From a checkpoint of a small image captioner: 48-pixel images.
Rows from block 5 of the image encoder of a small image captioner, named by matrix and row number. Each number is 128 + 24 x the weight over its row's rms, rounded and kept within 0 to 255. All counts start at 0. Numbers have three digits each.
Before each channel's rows are labels from the 100 images, of 14976, where the channel reaches its highest value: "patch colour" is the nearest of a few named colours to the mean colour under the peak. Only what is clearly more common there than usual is listed. The data: views of escape-time and Newton fractals.
# r30: branch 2 reduce pointwise conv (encoder.blocks.5.r3.0.weight, 96x384x1x1), inputs 165-219

patch colour: pink
r30.23:115108128136121073145125145105092152154114112125108097118140148085120141088116125102105113144136112096086106121075098157117094096154155141079128115164158081135112104

patch colour: pink
r30.38:100116112166157110124136136097118095127153143135121142115161101105117169162113098113133072114100080133094118169128119145110113111167085106118103136139137106158104097

patch colour: grey
r30.69:109085096136096150134137162107133136065110121107123150106118129132109163140134176110156154121148151119124140089128116137103129055113157147120149164125156105150110127

patch colour: green
r30.60:154126139125085126128097138157096127117143111139147127147177132135107112123097145106141171118068147135093116127091148128111176142138098155104117139134073102112101127

patch colour: grey; pink
r30.57:100120132126123158132116112186129160112151170137115102162119060099144090106129161124119136086133137148153105156173105172112114156119112147093138171127103073109133153

patch colour: green
r30.71:091131116155110113096155121151092114155113083149127129176118108137097175120147170192115085121129107153114157157148144142127152085117116132098140124090120145108151105

patch colour: black
r30.82:116144105136124157089097131125120139094143142122099093158180145127165119152104118127114143110109111164149126102155145124106116109144125164161096088081119096135156141

patch colour: black
r30.32:095128175147141122161112115118134134125133102138120088157115133158118104133104103116160121116147122118088126110110128152121126149141099133137116152108113163125156092

patch colour: green
r30.27:126159134060100137090121109127147130114130122139141061134108088149117118118140147103165130158110100113161110125114094090134113119128082105118151110111144092163112120

patch colour: grey
r30.9:154158118104122143141153117134137171113185175108124153115116131107141115138126125097171090126090166124133094116120116110157092109095069131113153099119122076129147181

patch colour: grey
r30.75:120153169124136155105098147078162141149186157133160101103141126107136172137109112113105093107158137067116166169131115117097110176116116146114140107122113168121156122

patch colour: pink
r30.83:086109104116141150145125138156117113112118167130158119139117157177110110127098147122130131125129154152142157120127193144128143166120145093122139107140103104158126154

patch colour: pink
r30.45:139108137117115123085120147140149129123132093114133114110117105116108161147181128094089123134113173138100145125102105151114116149146194105090125135126153130119161131